{
  "encoder_arch": "efficientnet_v2",
  "color_jitter": 0.2,
  "encoder_expansion": 4,
  "final_lr_fraction": 0.1
}
Rows from block 2 of the image encoder of a small contrastive image-text model, named by matrix and row number. Rows with one number belong to one channel. Each number is 128 + 24 x the weight over its row's rms, rounded and kept within 0 to 255. All counts start at 0. Numbers have three digits each.
After each channel's rows are labels from the 100 images, of 14848, where the channel reaches its highest value: "strongest on" is what is common among them. Only what is clearly more common there than usual is listed. The data: seven-segment displays showing three digits. In brackets: how many of the 100.
# convs0: expand 5x5 conv (encoder.blocks.2.convs.0.weight, 128x32x5x5, each kernel summed), inputs 0-31
# convs1: project pointwise conv (encoder.blocks.2.convs.1.weight, 32x128x1x1, transposed), outputs 0-31

convs0.14:105142140122123158095104132189141136108115134170144122124119164078145120144147135118163152166121
convs1.14:128128128128128128128128128032128128128128107167128128128128128128128128128050128128095128128121
strongest on: red glow (37)

convs0.62:097147141121122112155114119081106119117127134099151165133112192122165123131172160137144106145129
convs1.62:128128128187128128006128128128128128128128128128128128128128128128128128138128128128128128128128
strongest on: dark on pale (58)

convs0.99:147179093116153119161167139096082117089128127101113124111133132144096137149137136128177137124118
convs1.99:128089086128107128062101128128128099128128105128168128143128128128170128128078164128098128128128
strongest on: white glow (38); dark on pale (36)

convs0.44:133159078122148119157152101127061143102136120129109113153100135076127109138134115151145111128142
convs1.44:128196128128128128128127159069159128192155128128166128128128128128128128128128128128164128128101
strongest on: dark on pale (57)

convs0.23:109123146167081128140155147137144150154119105096143147100156125080116114134124141160182143112140
convs1.23:128128128128128128067128128128128128128052128128128128128075128128181128134128128128072128128128
strongest on: white glow (50)

convs0.52:158109115136126133121114169155170118129092135095130147095100159110112127089077109108128146095125
convs1.52:091099128128128128102128128128128169128099128128187128128128128128142128128128180058128128171128
strongest on: the digit 3 (61); the digit 7 (56); white glow (54); third digit: 3 (27)

convs0.123:140089133106146130136127083153124135124118120125092131064140145129142102143134124160164135116186
convs1.123:128128128128106128128128128128128128128097146128039128156128128128128128076096128128097166128085
strongest on: amber glow (72)

convs0.121:126091147150143129150092126108095117085125116197182124125141128116113138166138144121116118121120
convs1.121:128128137128081155128128128128095128128128128128171128188079128176175128128128128128128128174128
strongest on: the digit 2 (59); red glow (50); first digit: 2 (31); second digit: 2 (29)

convs0.45:110130129140144147080138094115148163130122097155112155117120153151105110145156138156186089113124
convs1.45:128128128128128128128128128032128109128130128128128128128128199128123128128068128114128128128128
strongest on: the digit 6 (79); dark on pale (72); second digit: 6 (34); first digit: 6 (32)

convs0.31:104131157138126119126113088129148102078115110100125164109128174170085162141139132128099109120122
convs1.31:138128068128128128128128128079128128128128128128128087128128101128128062128123128202128128128128
strongest on: red glow (39)

convs0.107:102122137132115194157078162126136125159092126151113112108136137109135082128111121150134150154139
convs1.107:128128128128190128155139128106093128128128128128097156128128128128128128128173128042128158128128
strongest on: dark on pale (58); first digit: 2 (27)

convs0.64:127114152124092130148097111097072123088161118147117125107159098125096103109150161136139127093130
convs1.64:128128128128157128128128045118089128128128128094128128178128128128151091128128094170128128116149
strongest on: dark on pale (73)

convs0.102:121131096151124120093156172175124134148110120119108124113134116082082114131164120130173121105105
convs1.102:151128128164199128166128128128102128128128128128128128094128099128152128157128189128161091128128
strongest on: decimal point (80); dark on pale (40)

convs0.16:148124099122136128150137131096122128124122107159102077154118125107063126119115089094130176123132
convs1.16:128205128128070128131128137128157091154128122128128093102128169128128128128082128128128105128128
strongest on: the digit 2 (66); amber glow (47); third digit: 2 (30); second digit: 2 (25)

convs0.42:154136146136139142165146114134115104072121162131136104103127156153136105138136115142158100136061
convs1.42:128128128088147128128097167128128128173128047195128128128115128128128128125128128126102128116128
strongest on: red glow (43)

convs0.41:072070127149153144150109095123114127097149124075108136135095117104128137136106132129156141140112
convs1.41:171128128128128053128128128128128143128128128128128128128128128081111128128180128128076128128074
strongest on: decimal point (100); amber glow (45)

convs0.24:137136093138129079121110105169125124096110115131116106139101085090104158118137153123143099171108
convs1.24:128128128128128128128128095043128128128128128201128128128128128128128087128128073128128128128128
strongest on: the digit 0 (60); blue glow (40); second digit: 0 (27)

convs0.1:140120096137159145081119135133122121118099112102120131108145143110106126139128155134212119158099
convs1.1:130219128128059128128128093128097128128128128128128099128128128128128102128169128128128128128128
strongest on: amber glow (77)

convs0.87:094129108162090121142155129164138120129128115186088164129101121110106107146123121147170129101143
convs1.87:128128208128179128128128128110128166128128128128183091128128128128128178128128100128128128128128
strongest on: decimal point (100); amber glow (36)

convs0.103:144127120159104152108049122134103133119133148087132118129099147135112106116134128183131144153139
convs1.103:128128167128128128128194128128128128175045128128128128128128128122128128128128099128128162128166
strongest on: decimal point (100); white glow (72)

convs0.127:112119150112120150153106113139110128124145096149092139154132092107126102151113089104127195153102
convs1.127:147147128128128128112128128097128128128128128128128128128128196147128183128128160128128128128214
strongest on: red glow (86)

convs0.0:144098115121095118153121121103156102055110149101122141117161126150122111110106119081137150128109
convs1.0:128211128128128128128128137128128128173128128128128128128128224128128128128128128108128128128128
strongest on: decimal point (81); dark on pale (58)

convs0.34:156103147132128126175145120123090122153107121129094112153122136060097117141161109108144105112105
convs1.34:128199093128125128044128126128191151128128128128144128128128128128128128128128112128128128128128
strongest on: decimal point (87); white glow (51)

convs0.112:132128128141116138152087110116104143070095114115106129135102140121123140150103150145202119115150
convs1.112:128128128128128067120198128128128128128128128128128128130128128059067128128128092128128128128128
strongest on: decimal point (100); dark on pale (54)

convs0.75:122145122102157114151174087122093132105100137118117110096103139145137144073138144147178123119118
convs1.75:128128128128128128128080128128128128128199108190128128128128128128128128122060128114128084128128
strongest on: amber glow (80); the digit 8 (65); third digit: 8 (35)

convs0.72:105126109134131134121065100098125133128150117130190141144107100128117142127113108114119079091101
convs1.72:128128128128128128101133128150128128142128127105128126117083128128128128187128125128128128024128
strongest on: dark on pale (41); white glow (37)

convs0.111:145140146136099136127133102137068143084123131121105116124155121123129154070155112125160110143173
convs1.111:128128102101128128128128171128204128128107076182128128128128096128128128128128128128108128150091
strongest on: decimal point (96); dark on pale (40); white glow (39)

convs0.6:113114159145129123176090130114124135133087096152146121182127133090094136167120116103131157134134
convs1.6:128165128128128128128128128128128064128128128128215081128113128152128128104128128128128128128171
strongest on: dark on pale (55)

convs0.7:113115117127116128170102132105065120107094138150115126128153164160085083108112125114136113124150
convs1.7:128085128128095133128128128128128128128128128159128148128086110128128128186128172061081128128128
strongest on: dark on pale (78)

convs0.79:127086122137142141126149113118056129144090107072117126104124123114130123153111089136163136141118
convs1.79:128128128128128128128128153189191128128128128128148084128128128128128128058128128088128128128091
strongest on: blue glow (48)

convs0.65:112072119130111105105112128152140153124068142175140158116125145114148111142155120122171106121141
convs1.65:128153128128172128128093181160128090128180128128128128128128128128159128128128129189095159128128
strongest on: blue glow (37)

convs0.76:142146136142107116158108103115096127068116155138112121106101132160112126179157103118163096126113
convs1.76:128128128169128128088128128128128128167128128128059128128128128040128128128145128128128158128128
strongest on: decimal point (100); amber glow (40)

convs0.113:156110160150085153124113126127154102100153147111125115125161123149077112145089088128131133155096
convs1.113:128209094128128128128128158118128128173128128128082128128128128128128198103128128128128128128128
strongest on: dark on pale (41)

convs0.50:147084132124104133148071150135138114124137109153151104116169129059140134130160113133119116104128
convs1.50:035128084128128128128128112093128102128128176128128128128155088128128128128094128128128128128128
strongest on: dark on pale (59)

convs0.37:104128127084141100141141128130149112101139130156106093112103161143091148124129129114170191151115
convs1.37:128128128145114160128128063128128128128128128128165143194128128128128128128128128128128047128128
strongest on: amber glow (36)

convs0.9:104124144122117193093175124166116136124118098099124117150137133113161106139139114176098139129127
convs1.9:128128128128128128138078128128127128173128128128128128128128128128128128128128128011128128128128
strongest on: the digit 2 (70); third digit: 2 (29); second digit: 2 (28)

convs0.48:144124093143127148125138167140106138135132119113091144100122076057140083133150115136117128140118
convs1.48:128128160128128128124128153128128178128128201112172128128128128128141128195128149128167128128128
strongest on: dark on pale (61); first digit: 2 (30)

convs0.105:122156116163134142095115113102110134098129124072134096148103121150087125146119128141191148138140
convs1.105:128064067128128128128128128128128128128152128160128128128128128128170128073128128128063135128128
strongest on: amber glow (55)

convs0.118:141109134112112131125099146122115113156066096060159128148134126115146115123096168128104115125134
convs1.118:175128128191105128128128128128128120128139153128112134088128128158128068128128167128128162172128
strongest on: the digit 2 (64); white glow (46); first digit: 2 (31); third digit: 4 (30)

convs0.120:096096128136110105177094154077089117121091120094129122109128120101143135106137134118154165132127
convs1.120:203128128128144123128158076128105128128128184121128128128179128107128128128133128128151087128128
strongest on: decimal point (77); dark on pale (55)

convs0.109:125107141147133144123047120109139152091116120116151143144146140160156098136149170137115110102133
convs1.109:150104128128128093128128128128128128128128128169128128128165128128076230128128128128128128128128
strongest on: decimal point (97); white glow (78)

convs0.18:123085116124120118120113119146120119133081108112110112120121126082095078120176137140136100113177
convs1.18:079093128128128128128128124128155171128128171101190128161128128128155094128128162128128128101098
strongest on: dark on pale (60)

convs0.2:136131099137125104160081135136153134102057137150130098104104117085116130144147118110153143110133
convs1.2:128128128128128128128128072128128185128092146128128081128128128128128128108128089128176150070138
strongest on: dark on pale (46)

convs0.96:136125165136098158149099126113103129109125130186145120133148103105147119120148099138136139055123
convs1.96:128128176128120155128104110128117186128073128128128128128128128131128128128128128128105163128207
strongest on: decimal point (88); white glow (76)

convs0.97:133128085124141128105099101150109147135075130101137145138111124161134090145126164171111093092136
convs1.97:128147128128091174083128128128128128094151177169181128128128178128128164128128128116128128128128
strongest on: the digit 2 (64); amber glow (37); second digit: 2 (30); first digit: 2 (28)

convs0.35:151080118130141141202081131145128147142111113178136100144108122101130142143132128119148127108134
convs1.35:128147197128128152128108128128128117128128128128128075151119200128128086088128128128108128128128
strongest on: amber glow (60)

convs0.100:161133135132136130072112070151121125148121119085145084115120099122118118114129177125158109129133
convs1.100:062157168128128128128152222128146128140128145128128128131157128104128128128128128128128128128128
strongest on: decimal point (79)

convs0.92:130092106160127120173097059136143133127132112114112105160102133144130080106142139147150120141123
convs1.92:128128128058128128043128132128128128128151128128128152128128176110128128150128165128128128101128
strongest on: decimal point (94); amber glow (55)

convs0.55:120109122145128122128118161156089137106113130096151113083096165094153138153160114138133119182111
convs1.55:128128128128149128113128128128128126128128036128128128128128128128070128128128128128128128050128
strongest on: decimal point (84); blue glow (40)

convs0.56:140115119133142102124095121105120136150112153073156127109074133166082141099112135130141093129151
convs1.56:062153128128128102128137154128128128128128128128128128081128128086128133128154128054128172128128
strongest on: dark on pale (51)

convs0.21:078104118135105085111130136111069097108129149106142156135120115125129116107155155121173100130114
convs1.21:128128106128128128128078128170128128099128062186128128128128128175128128128128147118077128128128
strongest on: dark on pale (63)

convs0.85:113127141114067143123141122132110088112125121112164096178164149132145111134145168135153109130160
convs1.85:128128128128246128128128128128128128128128128128084128128128128128128128128076128128128128128128
strongest on: amber glow (41)

convs0.58:118074158160153127149112125151083110101141125140092135123126158087136100143147136139137098089141
convs1.58:177086128156128164128128128155128128128128128153128128128186128128156128128128128128128128128210
strongest on: dark on pale (44)

convs0.40:157133115127153121143107126125146139128123123162170057160156097166124092124099146138127150143121
convs1.40:128128128128128128128128128128128128128128090128128202128118128128128128216142128128170168128128
strongest on: decimal point (91); white glow (81); second digit: 0 (28)

convs0.69:125090123133129144132133125139137120126052127170125125165110115143126146132111157090135111073107
convs1.69:128128128080094128128128093037156152128139128128098128128167128128128146128128097128128109128128
strongest on: the digit 4 (55); dark on pale (43)

convs0.27:096132127124162102093126135129078140074096154125132140112158149161160134094093135147128128130145
convs1.27:128128128128128128175177128128187128170128128128128128128164077095104158128128128135173128128128
strongest on: decimal point (100); dark on pale (72)

convs0.115:089114095161177148109129102110124136120087121110110107147088150117114100133134104095151129128167
convs1.115:183128128128128141190128198128128163128128128193128128128128128128128128105128128144128128114128
strongest on: decimal point (88); white glow (47)

convs0.63:084139140110130127134092156140089120085077130143124182120112140153158126129103126130141151160121
convs1.63:128166181128128128128128128128128128220128128073128128128128128128077128128128128128128128128124
strongest on: amber glow (66)

convs0.73:101064133164135142106067128130096125114122113118142150143122153115143102143128128173121093131137
convs1.73:128128181128128142128103149128168128128128128128128128128128128155175128114127171096081128192148
strongest on: dark on pale (45)

convs0.124:115111123170093125139177149094117134083087133154105108106133122110133124148098123119126097157094
convs1.124:177110128128128128128128128158144128128128128128128207128113128128128128128169128128128170075172
strongest on: red glow (56)

convs0.114:142133156133135134140113109104120115088185126145108139124109156176111139100109115140178133171112
convs1.114:128128128113100128128128090128128153128055128088128128128128128117128128179165128128182165128128
strongest on: amber glow (43); white glow (43)

convs0.110:108129115144117084125071129133144138126107098171142098142105111134125118121129092126154116085079
convs1.110:158128083128128128129128128114128128128098147128128128173095128167128083063128087140110098139135
strongest on: the digit 4 (59); dark on pale (47); second digit: 5 (30); third digit: 4 (28)

convs0.28:163118147138155113144090123150125149164109123133104112124180098128115105172090132122162163125149
convs1.28:128100128128128128050128128128128128128128128128192150128128128101162128128128128067128091128128
strongest on: the digit 3 (64); red glow (48); second digit: 3 (29); third digit: 3 (26)

convs0.36:140094151128125120127117095046092134120157145127112153166132114124113135159116143162139124124151
convs1.36:128176128133128128128128128163143128128128128128128128064128128046069128128128108128128128128128
strongest on: decimal point (99); white glow (49)

convs0.47:096145146122157139135144165112143132103127116121080105097114141153144142188142149145099089133102
convs1.47:128128128128128128128128128128128128128128128128128128128128128128128128039128128025128128128128
strongest on: red glow (50)

convs0.95:115084153128151095117101104151064122126130150147110116111168078099120114109125144146140118126129
convs1.95:128128153171056128128128128128128128128128154128128083128128159166142077128128152128098144162128
strongest on: dark on pale (45); white glow (36)

convs0.81:126157107148141130163130159123135089137095114090092122161115163079126122112149118126153133123081
convs1.81:128128128128100128108128046128128139128128142128214128128177128128128128128128138128128128148128
strongest on: dark on pale (69)